A small sound classifier, trained from scratch: activation relu.
Rows from block 4 of a small sound classifier, named by matrix and row number. Rows with one number belong to one channel. Each number is 128 + 24 x the weight over its row's rms, rounded and kept within 0 to 255. All counts start at 0.
After each channel's rows are labels from the 100 clips, of 14848, where the channel reaches its highest value: "responds to" is what is common among them; "lies over" is the class under the peak. Only what is clearly more common there than usual is listed. The data: tunes sung on syllables by a formant synthesiser.
# convs0: expand pointwise conv (model.blocks.4.convs.0.weight, 768x192x1), inputs 0-191
# convs1: depthwise width-3 conv (model.blocks.4.convs.1.weight, 768x1x3, trained with AdamW), a 3 kernel
# convs2: project pointwise conv (model.blocks.4.convs.2.weight, 192x768x1, transposed), outputs 0-191

convs0.597 [157 108 137  93 197 137 113  88 125 139 132 171 159 120  91 136 159 140 133 133 114 140 125  95 155 166 117 135 124 175 143 136 131 145 126 145 127 153 137  90 176 128 118 151 157  77 156 131 154 126 120 135 131  80  99 137 111 131  72 120 135 129  43 150 116 103  88  86 119 168 154 109 131  92 146 149 141 118 103 121  87 115 102 114 133 109 120 143 153 129 151 145 140  90 114  93 130  97 133  93 132  99 131 129 125 134 133 139 154 185 127 134 142 100 135 149 140 132 114 173 126 112 149 145 149 163 140 143 140 130 120 145 124 139 141 148 144 110 140 139 151 156 103 102 101 166 128 119 142 119 101 141 153 135 140 111  89 145 139 170 127 122 146 141 132  96 164 141 113 143 152 169 112  69 158  66 131 156 101 133 133 109 138 106 136 100 118 138  99 113 133 103]
convs1.597 [158 134 100]
convs2.597 [ 84 146 130 100 141 144 168 113 127 120 171 117  97 112 115 105 130 132 118 121 149 118 166 160 139 131 121 101 136 129 140 117 111  91 160 151 137 134  93 152 135 107 129 187 125 147 110 132 111 106 120 138 134 127 178 168 125 133 121 131 168 145 160 113  86 118 145 116 133 110 110 120 107  88 148 170  98 150 164 103 150 143 139 160 139 128 158 135 131 137 153 100 154 122 130 154 160 109 136 111 146 156 147 138 141 102 125 126 167 130 121 104 173 170 118 146 158 123 126 151 116 140 103 157 100  67 123 148 120 114 100  88  87  93 125 170 147 143 154 117  95 167 109 145 122 124 145 103  99 107 131 130  70 108 154 140 125 148 103 110 167 134 120 150 125 124 146 142 158 155 127 123 140 149 153 116 176 141 130  72 174 127  89 154 157 129 109 114 160 131 145  57]
responds to: consonant: /l/; first note: D; first note: D#
lies over: /l/

convs0.385 [133 144 109 148 109 137 121 170 150  91  71 139 105 131  97 123 140 113  92 166 162  92  93 130 132 148 126 123 166 125 119 184 189  72 133 136 180  98 146 147 124 128 131  91 157 103  83 125 128 126 124 150 105 164  90  95 143 112 102 136 121 143  60 155 136 173 107 103 129 121 142 147  88 160 129 115 109 109 125 172 105 173 150 104  92 145 127 113 117 129 118 135  78 125 123 163 148 135 125 143 128 115 135 108 137 133 110 120 103 123 118  95 142 151 174 137 125 129  97 145 120 138 143 133 107 126 142 128 149 130 151 129 135 121 174 124 141 106 100 152 124 147 116 116 154  87 146 128 126 144 142 119 147 140  68 128 129 129  89 156 161 124 109 117 109 135 137 123 177 141 116 134 168 140 149 129 139 131 130  89 105  86 147 131 146 109 184 114 143  90 106 111]
convs1.385 [120 141  89]
convs2.385 [ 97 146 161 150 107 124 103 107 127 140 114 100 146 154 102 137  91  96  98 135 133  70 150 109 135 118  80 140 117 144 161 140  47 124 142 149 141 132 129 156 141 150 108 118 131 155 121 167 133 143 123 115 118  89  76  52 130 106 161 140 110  90 147 102 114 151 121 135 102 106 147 131 113 185 109 111  79 119  97 126 126  98 150 115 125 156  88 102 131 114 129 116 142 142 131 125 112 152 134 118 137  86 106  93 157 117 128 127 111 119 125 186 145 111 130 135 115 135 129 132 135 137 120 111 150 136 122 100 110  89 119 136 152 113 148 129 152 137  87 134 143 136 141 156 132  78 120 163 106 117 117 144 101 174 122 106 141 163 183 118 114 135 137  94 143 114 168 130 110 116 169 133 182 167 131 119 147 130 141 117 118 145  86 146 111 180 110 125 130 130 139  95]
responds to: consonant: /t/
lies over: /t/

convs0.601 [105 125 136 162 119 153  90  94 139 140 139 116  91 131 156 100 150 136 125 133 174 125 154 157  85 142  82 134 123 155 102 101  97 124  84 147 141 108 130 122 143 160  97 119  90 129 150 155 113 184 140 147 174  98  98 162 110  87 135 122 102 173 146 116 152 126 141 109 136 104 128 105  96 124 125  88 108 132 129 127 143 151 148 108 128 121 131 139 127 132 147 154 110 111 103 118 130 156 176  84 107 104  80 107 122 158 129 154 127  98 141 139 143 137 162  98  79 117 121 117 126 131  88 132 125 163  83 141 121 124 136 114 118  94 132 143 141 106 145 153 186 125 129 110 139 141 119 142 140 102 134  94  97 169 118 138 169 116  78 158  99 110 133 134 145 106 148 111 134 145 122 124  90  90 157 128 169 111 183 134 162 112 146 149 115 151 148 134 129  60 138 119]
convs1.601 [105 124 162]
convs2.601 [106 159 106 119 124 133 136 139 137 128 144 116 130 135 205 141 165 122 111 113 144 126 167 114 126  97 153 120 176  92 154 101 121 112 107 128 106 115  98  88 118 125 134 160 159 123  98  80 121 143 139 104  73 169  95 153 139  99 156 166 138 134 146 123 154 151 132 120  86 117 120 114 181 149 131 140 107  94 141 113 122 151 142 131 118 110 120 144 209 134 118 142 167 116  96 130 153  99 128 134 142 137 113 129 135 133  90 142 107 162 151 140 115 124 129 108 148 108 123 130 142 164 127 118 131  88 170 179 148 112  93 129 172 169 100 144 108 144 147 100 115 117 114  99 106 127 140 143  74  92 158 164 137 126 137 155 128 109  78 111 122 164 166 138 122 119 119 175 174 135 108 151 113 151 112 115 111  88 143 137 115 147 126 128 113 165 130 103 116 134 110 135]
responds to: child-like voice; vowel: /e/
lies over: /e/; /o/

convs0.643 [141 103 149 111 134 107 100 112  93 121 104 143 129 128 120 166 128 141 149 139 141 137 126 130 111 135 117 154 133 128 136 105 138  78 127 117 153 149 128 102 147 126 119 152 162 104 107 123  93 156  88 117 126 150  92 146 133 124 108 157 176 171 109  95 120 130 165 141 126 144 134 147 132 138 125 177  84 143 145 108 140 134 149 138 136  97  80 108 147 156 131  98 168 133 125 158 149  89 165 118 161 115  83 131  84 113 135 151  88 100 173 139 122 135 149 179 150 130 152 118  95 156 155 122 133 116 126 127 119 128 179 114 114 136 118  98 126 134 155 139  92  96  91 160 110 121 111  84 140 128 111 108  99 107 126 126 139  76 104 161 102 152 112 135 171 157 131 103 120 148  86 150 118 179  97 126 145 159  73 111 124 154 166  88 130 138 163  99 111  95  98 135]
convs1.643 [145 140 164]
convs2.643 [140  61 142 120 114 148 139 130 113 130  68 133 160  99 177 159 164 148 100 107 161 122 107 117 143 147 160 127 112 157 116 142 128 120 165 151  90 128  97 130 114 117 142 116 123 166 155 153 112 175 116  92 150 125 140 165 127 117 120 111 134 104 135 123  71 152 152 112 146  95 132 163  95 134 112 132 115 130 150 135 132 165 132 107 114 143 100 136  96 138 137 110 142 137 179 122 101 151 149 104  92 165 140 143 127 143  82  99 144 149 133 107 113 110  97 106 146 115 113 134 139 138 142 147  90 159 123 143  54 167 157 158  79 114 101 156 135 142 144 120 149 126 111  79 119  95 135  86 115 121 140 138 140 113 121 175 127 132 103 145 146 126 138 148 132 126 120 114 164  95  74  77 132 107 126 112  83 108 135 130 125 123  97  99 155 122 163 142 125 154 140 124]
responds to: consonant: none; consonant: /ʃ/; clipping
lies over: silence

convs0.445 [121 126 160 168 122 138 188 114  91 153 121 127 134 130  94 115 160 103 130 103 136 118 129 155 133 116 136  88 123 156  94 158 102 107 163 156 138 151 145 104 128 117  93 148 135 112 128 107 103 155 157 169 142 148 153 146 169 129 148 128 143 110 122 141 129 100 154 117 136 155 133 129 142 172 109 177 138 178  94 141 145 129 151 103 130 123  82 148 104  92 145 159 156 126 151 148  94 103 115 131 145 113 143 114 145 166 108  80 119  93 118 147 151 155 142 136 166 137 149 133  87 142 119 153 157 139 138  98 128 162 131 146 134 138 116 123  87 117 146 145 120 142 172 146 136 114 116 103  97 104 114 134  90 130 151 124  93 157 129 158  83  82 112 157 160 112 167 130 121 137 109 178 146  96 143  56 125 171 133 127  88 107 151 123 110 122  77 118 124 143 127 145]
convs1.445 [127 132 169]
convs2.445 [119 120 128 115  69  78 133  87 114 117 152  98 137 127 151 109 109 131  90 105 105 144  79 101 109 127 122 137 130 131 173 131 122  94 120 142 124 158 118 146 167 142 139 120 131 118 102 128 101 150 106  90 121 125 126 100 145  81 133 186  99 111 136 122 106 118 113 135 126 114  88 180 162 119 149 109  75 157  81 132 164 154 172 153 123 157  98 125 126 124 130 116 128 143 124 148 121 135 141  88 152 115 143 126 131 135 107 148  82  87 117 135  99  79 124  91 167 133 117 153  70 139  79 136 105 125  93 145 173 134  91  93 142 134  94 156 139 128  79 135 150 109 123 155 104 142 153 119 104 135 121 108 133 128 110 141 151 175 144 157 115 146 136 142 100 116 122 113 142 107 119 120 147 105 116 156 151 102 123 140 140 129 197 126 119 105 112 137 165 133 137 144]
responds to: consonant: none; consonant: /l/; clipping
lies over: silence

convs0.186 [ 77 122 129  75 121 141 123 145 124 103 135 125 118 120 115 140 153  99 131  91 145 156  69 126 172 162 141 128 167 123  92 132 114 148 134 136 116 145 117 136 123 130 166 160 138 154 151 146 162 113 108 122 154 126 147  85 112 113 142 115 104 129 114 112 119 126 166  94 113 203 159  98 129 112 127 149 112 130 149  92  83 102  99  98 116 145 136 101 143 145 176 122 160 158 122 162  90 135 120 139 158 142 141 129 117 160 136  44 116 119 114 150 103  89 137 124 143 117 133 119 133  86 150 173 122 131 173 109 136 123 124 145 138 154 121 169 147 109 129 125 125 123 143 101 151 148 151 145 136 127  69 163 152 137 171 162 130  91 151 145 136 153 152 118 159 121 131  96 141 159 109 122 131 128 167 155 178 138 132 138 132 113 132 161 101 113 127 134 108 146 110  90]
convs1.186 [100 158 125]
convs2.186 [111 145 127 140 128 124 109 137  39 126 109 167 132 110 131 154 124 144 170 107 149 121 178 107 149 126 129 168 165  87 180  82 127 100 125 147  91 150 136 137 128 143 112 115 154 130 124 153  83 165 107 141 116 129 127  88 108 170 149 153 117 116 135 146 127 115  81 163 150  95  88  69 154 150 128 143 134 133 103 123 103  98 119 159 130 128 136 135 157 104 148 108 163 142 124 124 138 170 129 120  73 166 120 142 131  98 130 116 134 174 104 139 137 132 137 102 124 141 112 159 106 149 174 138 177 161 104  86 135 132 125 119 106 124 122 145 147 128 107  99 130 149 126 142 124 164 160 127 134 113 104 114 105 114 147 116 164 165 123  94 169  84 173 136 119 118 135  95 129 131 138 164 146 148 158 121 133 169 116 142 119 134 142 111 115 102  98  96 111 129 127 121]
responds to: consonant: /t/
lies over: /t/

convs0.735 [140 155 123 132  97 102 152 135 125 118 131 109  98 116 133 117 135 134  77 137 131 143 174 147  96  92 135 128 124 148 102 146 138 128 149 105 110 149  88 155 197 121  98 140 144 146 129 138 135  76 104 128  79  86 120 136 157 131 142 127 156 157 127 150 146  86 145 117  71 155 149  85 128 131 144  98 116 126 142 142 161 126 129 152 121 137 137 164 156 100 132 150 153 166 135 109 148 127 146  83 145 113 119  97 117 144 138 191 156 137 119 127 128 119 128  97 114 121 126 174 163 162 146 180 151 170 100 144 129 127 127 163 135  87  92 156 128  95  98 118 125  97 147 107 130 106 111 163 125  99 113 153 174 135 133 134 132 144 104 154  97 144  71 129 124 142 145  96 148 116 134 128  90 128 151 122  90 147 122 173  82 106 105 119 158 160 111 126 128 155 134 131]
convs1.735 [154 114  98]
convs2.735 [132 101 146 145  98 122 113 124 143 157 139 153 155 131 117 121 145  99 105 154  83 168 141 156 132 125 143 145 146 122 144 130 132 137 159 162 175 124  95 150 159 152 112 150 108 126 157 139 138 118 125 120  97  96 133 163 152 126 127 105 124 122 109  72 123 116 144 149 145 126  99 124 146 136 126 167  98 182 160 107 129 149  86 148 120 103  98 165 142 135 149 107 141 167 133 128 145  96 142 130 158 156 164 113 137 106  93 119 131 109 163 127 190 114 129 131 148 166 172  91 146 135  93 142 144 111 128 156  87 138 116 125 108 110 122 156  97  75  99 121 127 127 113 125 105 127 100 116 127 124 133  93 176 124 175 169 153 193 137 107 152  93 131  81 120 146 124 109 168 134 165 152 114 149 120  89 128 109 113 115 124 119 135  75  96 116 127 153 118 120 105 168]
responds to: consonant: /l/; first note: F
lies over: /l/

convs0.443 [118 128 135 103 136 113 147  93 133  93 137  81 128 100 146 164 128 152 106 142 154  82 140 163 128 146  76 118 108 140  85  75 110 134 130 140  65 142 124 123 134 132 145 129 183 138 157 133 125 151  99 109 111 129 119  87 105 109 105  86 137 140 148 112 128 136 147 139 147 100 119 134 133 127 127  93 123 118 174 127 137 164 120 107 163 134 149 117 102 108 144 115 109 128 141 128 113 139  92 163  96 114  83 125 138 139 158 151 112 157  95 157 134 148 124 113  99 150 108 114 146 141 153 127  96 111 171 150 134 174 173 111 186 139 141 131 131 103 123 182 146 143 133  76 110 145 142 111  94 118 134  63 105  95 136 119 107 115 120 128 115 153 114 156 165 127 154 121 136 137 110 150 108 192 120  85 124 151 124 111 129 133 132 169 136 149 147 150 147  79 127 129]
convs1.443 [ 91 147 129]
convs2.443 [126 110 148  97 114 112 142 127 132  99 161  97 175 107 149 133 145 157 139 139 141 157 128 146 126 118 119 137 146 119 133 136 115 101  73 134 127 134 136 121 136 107 100 144 124 135 165 199  62 155 103 119 141 120 127  87 122  95 144 116 145  91 125 181 121 138 110 159 107 128  90 150 133 156 109 122 147 121 129 146 160 171 104 124 108 131  84 147 150 145 106 114 105 120 149 146 129  83 148 139 103 128 172  98 161 122 127 110 126 116 107 131 141 132 109 166 135 116 140 113 177 144 123 109 130 111 129 119 175 148 153 120 144 110  97 150 131 137 157 185 121 118 129 168 137  96 129 139 112 105 108 133 138 140 186 127 141 121 116 127 122 141 168 163 116 100 132  91 182 143 129 110  95 118 162 118  76  98 100 116 134 106 126  91 102 145 168 116 129  90  95  71]
responds to: consonant: /t/
lies over: /t/

convs0.352 [119 152 157 115  80 126 138 111 146 101 163 117 172 140 120 120 119 135 134 172  98 146 111 140 129 185 138 167 134 142 148 129 128 108 140  94 140 147 123 102  87 102 160 116 130 102 129 122 133 119 130 139 122  60 150 166 105 111 147 115 143  89  72  93 149 106 121  95 109 130  88 113 167 139 156 116 135 111 119 121 134 108 153 139  87 127  96 138 118 131 147 128  94  90 132 124 120  71 166  91 140 123 120 128 157 114 158 104 129 161 111 136 135  67 121 147 136 127  91 144 137 109 144 121 109 118 153 147 126 138 137 126 126 111 144 107 150  89 157  98 145 143 119 155 185 129 142 118 116 107 103 113 159 145 163 112 139 157 102 124 142 144 125 208  77 120  91 139 115 123 155 106 112  91 141 129 105 169 122 137 144  96 149 145 100 178 136 121 115 108 139 132]
convs1.352 [157 124  98]
convs2.352 [124 111 120 156 191  97 126 131 152 122 128 117 143 102 151 142 120 133 104  96 122 102 157  97 127 103 109 127 120 117 148 128 133 132 117  90 128 112 105 102 155 158 147 135 119 142 161 167 107 154  65 115 135 139 123 135 133 102  77 154 127 139  96  91 109 167 135  70 120 123  62 176  84 117 137 104 124 157 128 118 147 133 157 157  98 129 117 145 105 104 145 121 146 156 109 113  63 108 122 131 118 134 167 117 165 124  97  80 157 126 117 108 133 146 131 110 130 108 104 151  94 111 142  99 128 102 112 172 114 155 152 111 140 112 134 123 100 174 160 107 128 110 117 121 151 103 129 129 132 128 141 132 173 138 133  99 161 174 137 136 139 125 154 114 132 145 142 118 181 142 149 129 118 150 155 154 101 160 190 117 135  92 128 131 171 121  89 124 132 107 159 146]
responds to: consonant: /l/; child-like voice
lies over: /l/

convs0.454 [146 131  99 128 110 117 135 159 121 102 144 177 128 176 143 123 121 176 114 160 113 116 116 140 133 138 150 118 118 130 108 120 151 108 100 167 118 148 153 149  81 131 129 114 135 131 172  86 122 128 107 144 139 115 123 140 116 124 130 155 133  89 128 169 116 143 122 132  91  93 163  84 161 114 138 130 143 121 132 141 151 156 149 119 153 128 102 196 146 143 144 130 120 146 117  80 126 158 103 165 114 139 136 126 159 105 132 122 156 136 128 119 101  98 156 112 159  92 129  66 135 115 141 151 163 129 163 132 115 101 146 177 123 130 147 105 164 104 184 136 115 115  95 156 155 152 106 120  99 154  83 135 144 105 143 148 150 153 121  78 115 111 133 142 152 136  40 143 135 176 123 182 129 113 149 134 131 135 124 114 142 151 137 109 160  88  98 138 130 132 115 147]
convs1.454 [ 93 144 145]
convs2.454 [132  96 107 110 138 127 136 117 119 125 104 139 161 133 145 102 107 147 133 126 144  96 135 155 114 190 128 161 131  86 123 140 140 103 132  84 154 170 105 137 154 130  99 141 124 142  96 164 131 119 100 128 138 125 158 112 144  47 147 111 129 174 112 104  96 145 114 119 207 123 108 119 121 132 112 155  93 157 144 120 104 127 157 114  87 128 145 100 116  87 124 118 135 142 122 173  93  89 141 128 150 140  73 161 193 116 142 118 125 138  99 122 136 147 143 146 130 190  92 135 133 160 104 102 120 117 134 131 129 121 113 138 132 114 160 160 126 153 123 110 108 144 130 138 124 161 163 131 141 103 137 140  87 116 178 104 114  96 117 146 151 104 129 123 120 124 111 149  69 104 152 112  96 146 130 147 126 139  97 128 137 134 110 108 101 165 122 144 162 135 165 151]
responds to: consonant: /t/; consonant: /d/
lies over: /t/; /d/

convs0.221 [120 139 115 119 146  89 173 157 148 121  94 125 114 136 134 124 133 114 142 118 119 105 121 121 123 107 173 158 162 160  75 133 144  91  75 112 130 112 116 100 140 131 129 113 138 115 110 163 116 122 107 118 143 124 148 114 125 143 114 170 119 163  56 103 123 112 139 155 100 104  86 112 124 130  74 130 149  86 122 120 126 153 114 142 156 108  99 146 101  84 128  97 115 145 101 154  81 113 156 132  88 105 121 142 156 139 151 136 142  95 128 130 153 123 121 107 130 122 162 134 111 155 126 116 137 110 100 117 131 115 123 132 134  75  86 160 108 140 156 142 153 144 143 150  81 130 101 153 142 161 134 118 136 122 113 163 109 153 126 150 113  49 150 146 109 103 118 118  41 148 118 105 143 119 130  97 106 119 128 115 125 152 134 164 172 149 105  91 114 131 153 118]
convs1.221 [110 147 160]
convs2.221 [132 147  92 146 164 116 109 115 124 127 143 145 128 131 159 102 148 132 107 132 162 129 149  98 128 139  94 104 161 129 129 143 148 126 147 161 112 136  93 104 119  88 131 106 129  96 128 138 135 138 153 113 123 121 123 111 129 132 142 103 151 112 125 128 128 159 104 155 132 152 119 152 152 126 121  83 118 111 122 133 133 135 124 167  74 127 116 134 148 140 155 138 130 122 144  88 152  55 168 155 157 125 148 116 147 124  99 144  93 128 120 150 107  78 102 119 148 130 147 156 121  93 128 160 132  96  91 130 150 173 133 103 158 145 134 124 125 117 113 122 105 178 134 168 126 137 139 100 151 107 176 163 125  81 108 164 139 126  87 112 134 102 103  88 111 178 136 164 130  82 116 144  99 129 157 109 150 122 146 106 119 151 114  41 160 134 120 134 177 184 159 132]
responds to: consonant: none
lies over: silence

convs0.448 [127 151 173 146  79 172 123 132 139 109 129  90 133 148 100  75 119 148 101 137 137 125 122 106 128 182 126 126 103 103 126 135 148 167  95 151 146 125 170 157 118  96 125 130  90 127 130  93 111 187 108 141 101 145 140  88 122 123 127 135 143 156 119 142 115  72  99 156 121 116 144 119 128 135 118 145 109 123 104 131 110 161 138 131 123 123 161 141 173 137 164 133 120 187 105 143 102 130 127 154 146 196 123 119 139 140 124 152 150 178 173 108 119 160 103 105 101 142 111 126 121 137 212 116 146 116 154 100 132 133 141 115  97 151 107 168 144 121 119  96 145 133 107 117 109 129 137 148 119  85 141 173  99 107 107 176 141 125  98 130 140 143 107 131 113 161 159  93 133 103 118 130 138 127 125 130 123 110 113 137  93 153 150 161 171 127 105 117 144 162 104 133]
convs1.448 [159 156 129]
convs2.448 [156 152  91 102 121 163 125 112 152 125 105 113 116 127 133 120 106 114 115 115  90 146 148 127 100 104  78  87 144  86  76 101  99 138 174 125  99 138 110 100 120 167 115 122 140 124 198 125 115  92 139 103 177 120 147 154 127 114 154  88 138 146  96 111 170 113 157 111 120 153 133 146 136  94 102 103 106  90 113 128 183 115 119 121 131 137 153 122 118 112 110 164 146 149 128 102 144 128 134  91 137  91 117 128 129 105 111 128 112  68 104 119 116 108 144 123 156 135 134 121 135  89 118 119 122 124 131 184 143 141 108 141 118 121 151 140 125 150 112 129 157 100 159 121 156 148 142 154 138 142 117  92 105 163 122 113 143 162 159 100 130 149 124 169 129 120 116 135 111 138 145 159 155 125 131 160 121 172 141 106 160 148 124 134 121 143 104 196 129 117  45 129]
responds to: consonant: /t/; rumble; consonant: /d/
lies over: /t/

convs0.48 [111 145  99 122 160 138  82 166  82 117  63 121 105 141 133 145 133  80 107  75 134 104 151 126 140 163 124 106 145 117 144 121 119 134  75 120 112 138 131 127 128 135 131 102 135 143 134 102  96 155 101 102 169 125 148 142 161 137 151 151 171 131  88  64 144 154 110  72 121  90 129 108 137  86 109 143 121 174 131 106 115  91  98  89 116 141 109  76 119 133 154 171 115 109 157 131 147 114  65 113 166 118  75 107 117  84 134 122 175 137 127 123 122 136 146 139 143 116  92 113 168 120  83 132 149 117 134 110 130  87 134 147 151 112 126 157 117 149 101 124 155 136 127  67 134 115 110 152 128 118 109 138 113 124 104  88 111 131 151 140 138 110 109 115 112  99 144 106 155 136 109 132 128 115 119 146 132  96 126 114 117  96 123 133 146 123 104 117 121 107 133 148]
convs1.48 [ 95 139 150]
convs2.48 [150 128 154 165 142  98 159 109 112 128 147 161 178 111 101 103 124  90 113 122 141 175 115 147 112 130 132 177 120 139 121 143 175 127 120 155 121 142  98 120 138 120 146 130 121 115 101 136 119 129 154 151 138 150 153 142 148 176  88 149 174 132 113 145  92 103 127 158 137 180 151 140 134 127  96 126 121 142 189 119 143 113 116 166  89 139 109  78 155  88 132 114 113 146 126 159 103 110 106 119 126 159 147 138 155 104 128 136  84 115 139  88 127 138 152 151 156 163 163 138  92 149 152 142 133 144 111 149 153 131 103 134 146 120 160  72 128 170 142  90 106  93  96  96 175 152 127 123 110  60 107 116 157 124 134  79 124 180 136 129 144 136 110 104 122 142 142 162 147 150 154 135 161 102 132 135 132 114 112 149 132 129 118 129 128 137 127 155 175 134 105 119]
responds to: child-like voice; vowel: /u/; consonant: /n/
lies over: /n/; /u/

convs0.545 [135 120 141 111 121 120 139 107 146 132 178 132 173 143 112  99 139 171 187 139 103 131 164 140 106 119 128 119 140 126 144 119 135 120 152 149 157 147 100  74  82 126 152  87  93 124  88 109 151 116 141 141 148  83 159  96 110  70 131  95 132 124 128 118 121 156 154 117 134  69 127 121 123 121 189 136 126 140 173 139 117 136 147 115 134 171 149 155 144 137 109 146 131 125 124 124  96 162 162 105 132 107 100  58 125 128 106 118 129 157 154 119  79 118 126 129 119 126 115 104  92 140  97 111 138 118  84 132  91 139 128  99 108 139 146 110 141 133 133 140 148 139  84 101 151 101 110  77 101 121 146 159 163 121 146  93 105 113 124 141 161 119 118  95 149 160 128 143 135 125 115 172 145 142  80 137 118 102 120 106 156 140 119 121 122 170 119 100 140 175 123 108]
convs1.545 [131 100 159]
convs2.545 [119 129 164 110 112 116 147 151 130 116 158 148 105 128 116 107 153  95 138 112 169 185 131 162 136  85 189 147 127 103 144 127 134 142 136 126 120 131 117 130 143 159 145 143 151 108 131 142 155 120 153 119 103 118 142 109  95 108 150 142 186 161 152 108  94 100 124 132 121 110  86 119 130 127 132 172 104 143 102 104 126 118 115 127 157 106 101 136 178 142  99 106 103 114 129 136 122  95 121 145  95  97 171 100 143 126 132 127  96 141  93 131 179 104  93 140  92  61 130 108 114 130 118 121 163 133 176 107 119 118 148 122 133 147 152 149 153  95  87 157 133  80 110 114 154 107 148 158 115 125 120 115 115 103 152 141 107 155 180 144 120 129 152 161  94 146 121 110 146  95  93 100 138 129 114 159 179 165 141 127 154 103 159 114 131 155 119 156 164 110 162 113]
responds to: consonant: /l/; child-like voice; consonant: /b/
lies over: /l/; /b/

convs0.30 [123 158 111 146 149 118 113 130 127 117 123 139  82 136 188 117 144 114  89 123 129  93 143 126 112 120 122 141 119 113 120 126 112 131  90 117 142 129 125 148 119 125 149 128 105 186 104 103 138 122 120 107 153 136 150 150 103 123 107 149 145 120 142 197 138  96 148 157  98 154 100 115 174 106 135 137 102 143 121 160 125 148 119 112 150 114 102 108 133 146 100 181 126  91  98 116 120 113 128 161 128 123 185 146 133 145  89 139 164 119 105 157 143 173 127 131 127 107 140 124 105 140 120 137 128 142 113 119  92 114 135  85 107 129 132 151 115  89 127 118 181 111 136 130 114 133 170 106 135 109 120 167 124 114 132 115 213 116 154 164 155 114 125 108 139 110 117 188 132 100 120 121 113 141  81  96 114 153 135 134 121  99 153 150 102 162 160 114  54 132 182 115]
convs1.30 [ 97 100 129]
convs2.30 [115  93 163 129 175 114 149 113 110 140  84 129  71 169 136 151 157 125 139 112  85 108  81 121  93 161 129 149  86 133 109 106 134 139 119 104  94 101 138 149 115 131 159 120 108 160  80 109 145  88 110 175 132 158 158 103 136 110 118 118 127 114 127 159 133 144  92 184  99 146 112 119 155  99 140 148 163 128 135 118 134 155 113 122 163  70 154 110 131 105 142 169 166 117 139 151 103  95 129 160 130 135 131 121 129 156 141 145 192 162 132 145 107 171 133 127 142 147 130 148 152 119 130 133 133 145 111 106 162 168 117 148 118 139 124 120 107 146 150 141 115 106  79 110  86 158 109 110 168 140 115 136 123 117 148 149 144 124 108 122 113 128 163 134 164 137 105 102  85 142 116 131 111 109 112 133 103 161 156 112 124 159 176 137  95 130 124 140  80 122 143 151]
responds to: consonant: /t/; vowel: /e/
lies over: /t/

convs0.295 [134 117 105 141 157 100 164 156 157 115 108 135 138 119  97 142 135 126 129 143 108 177 141 157  67 146 155 140 151 113 102 105 159 101 106  97 153 186 145  84 133 155 107 135 108 149 100 146 191  87 113 182 129  92 140 117 155  79 114 156  94 114 127 100 128 106 155 148 107 148 140 123  74 125 140  49 148 151 151 126 152 142 146 147 122 124 141 151 149  96 166 149 164 152 116 162 139 117 118 107 120 139 129 113 142  97 107 149 106 172 136 128 151 104 148 164 123 137 125 125  95 156 137 133 146 121 135 144 133 109 141 144 131 109 131 131 129 109 110 105 170 138 128 121  82 102 132 139 109 145 142  51 139 124 113 130 114 153  95 166  85  88 127 137 137 158 132 160 133 125 121 112 153 139 112 145 111 118 133 100 136 117 130 140 127 139 149 115 106 127  88 111]
convs1.295 [ 91 146 133]
convs2.295 [ 94 121 124 119 112 133 120 110 139 111 117 129 116 119 170 106 129 122 158  88 131  99 104 113 114  94 145  73  93 155 116 164 122 136 126 166 127  81 111 126  40 103 121 141 111  85 118 123  98 189 117 102 137 181 147  93 109 133 112 149 139 149 132 103 155 131 142 121 126 140  98 119 142  95 144 134 104 128 109 140 155 111 110 110 150 142 138 126 129 119  92 122 152 112 119 132 171 122 158  88 115 116  92 147 131 100 128 109 133 129 113 125 132 150 137 120 121  66 127 138 116  95  74 100  93 145 141  79 170 132 155 104 149 111 158 110 145 111 135 122  89 130 127 101 121 117 126 123 165 119 163 158 114  73 135 129 147 134 156  89 140 147  86 120 172 117 114 128 118 127 135 139 103 109  90 111 146 120 104 134 142  75 134 152 129 145  91 137  73 143 142 113]
responds to: consonant: /t/
lies over: /t/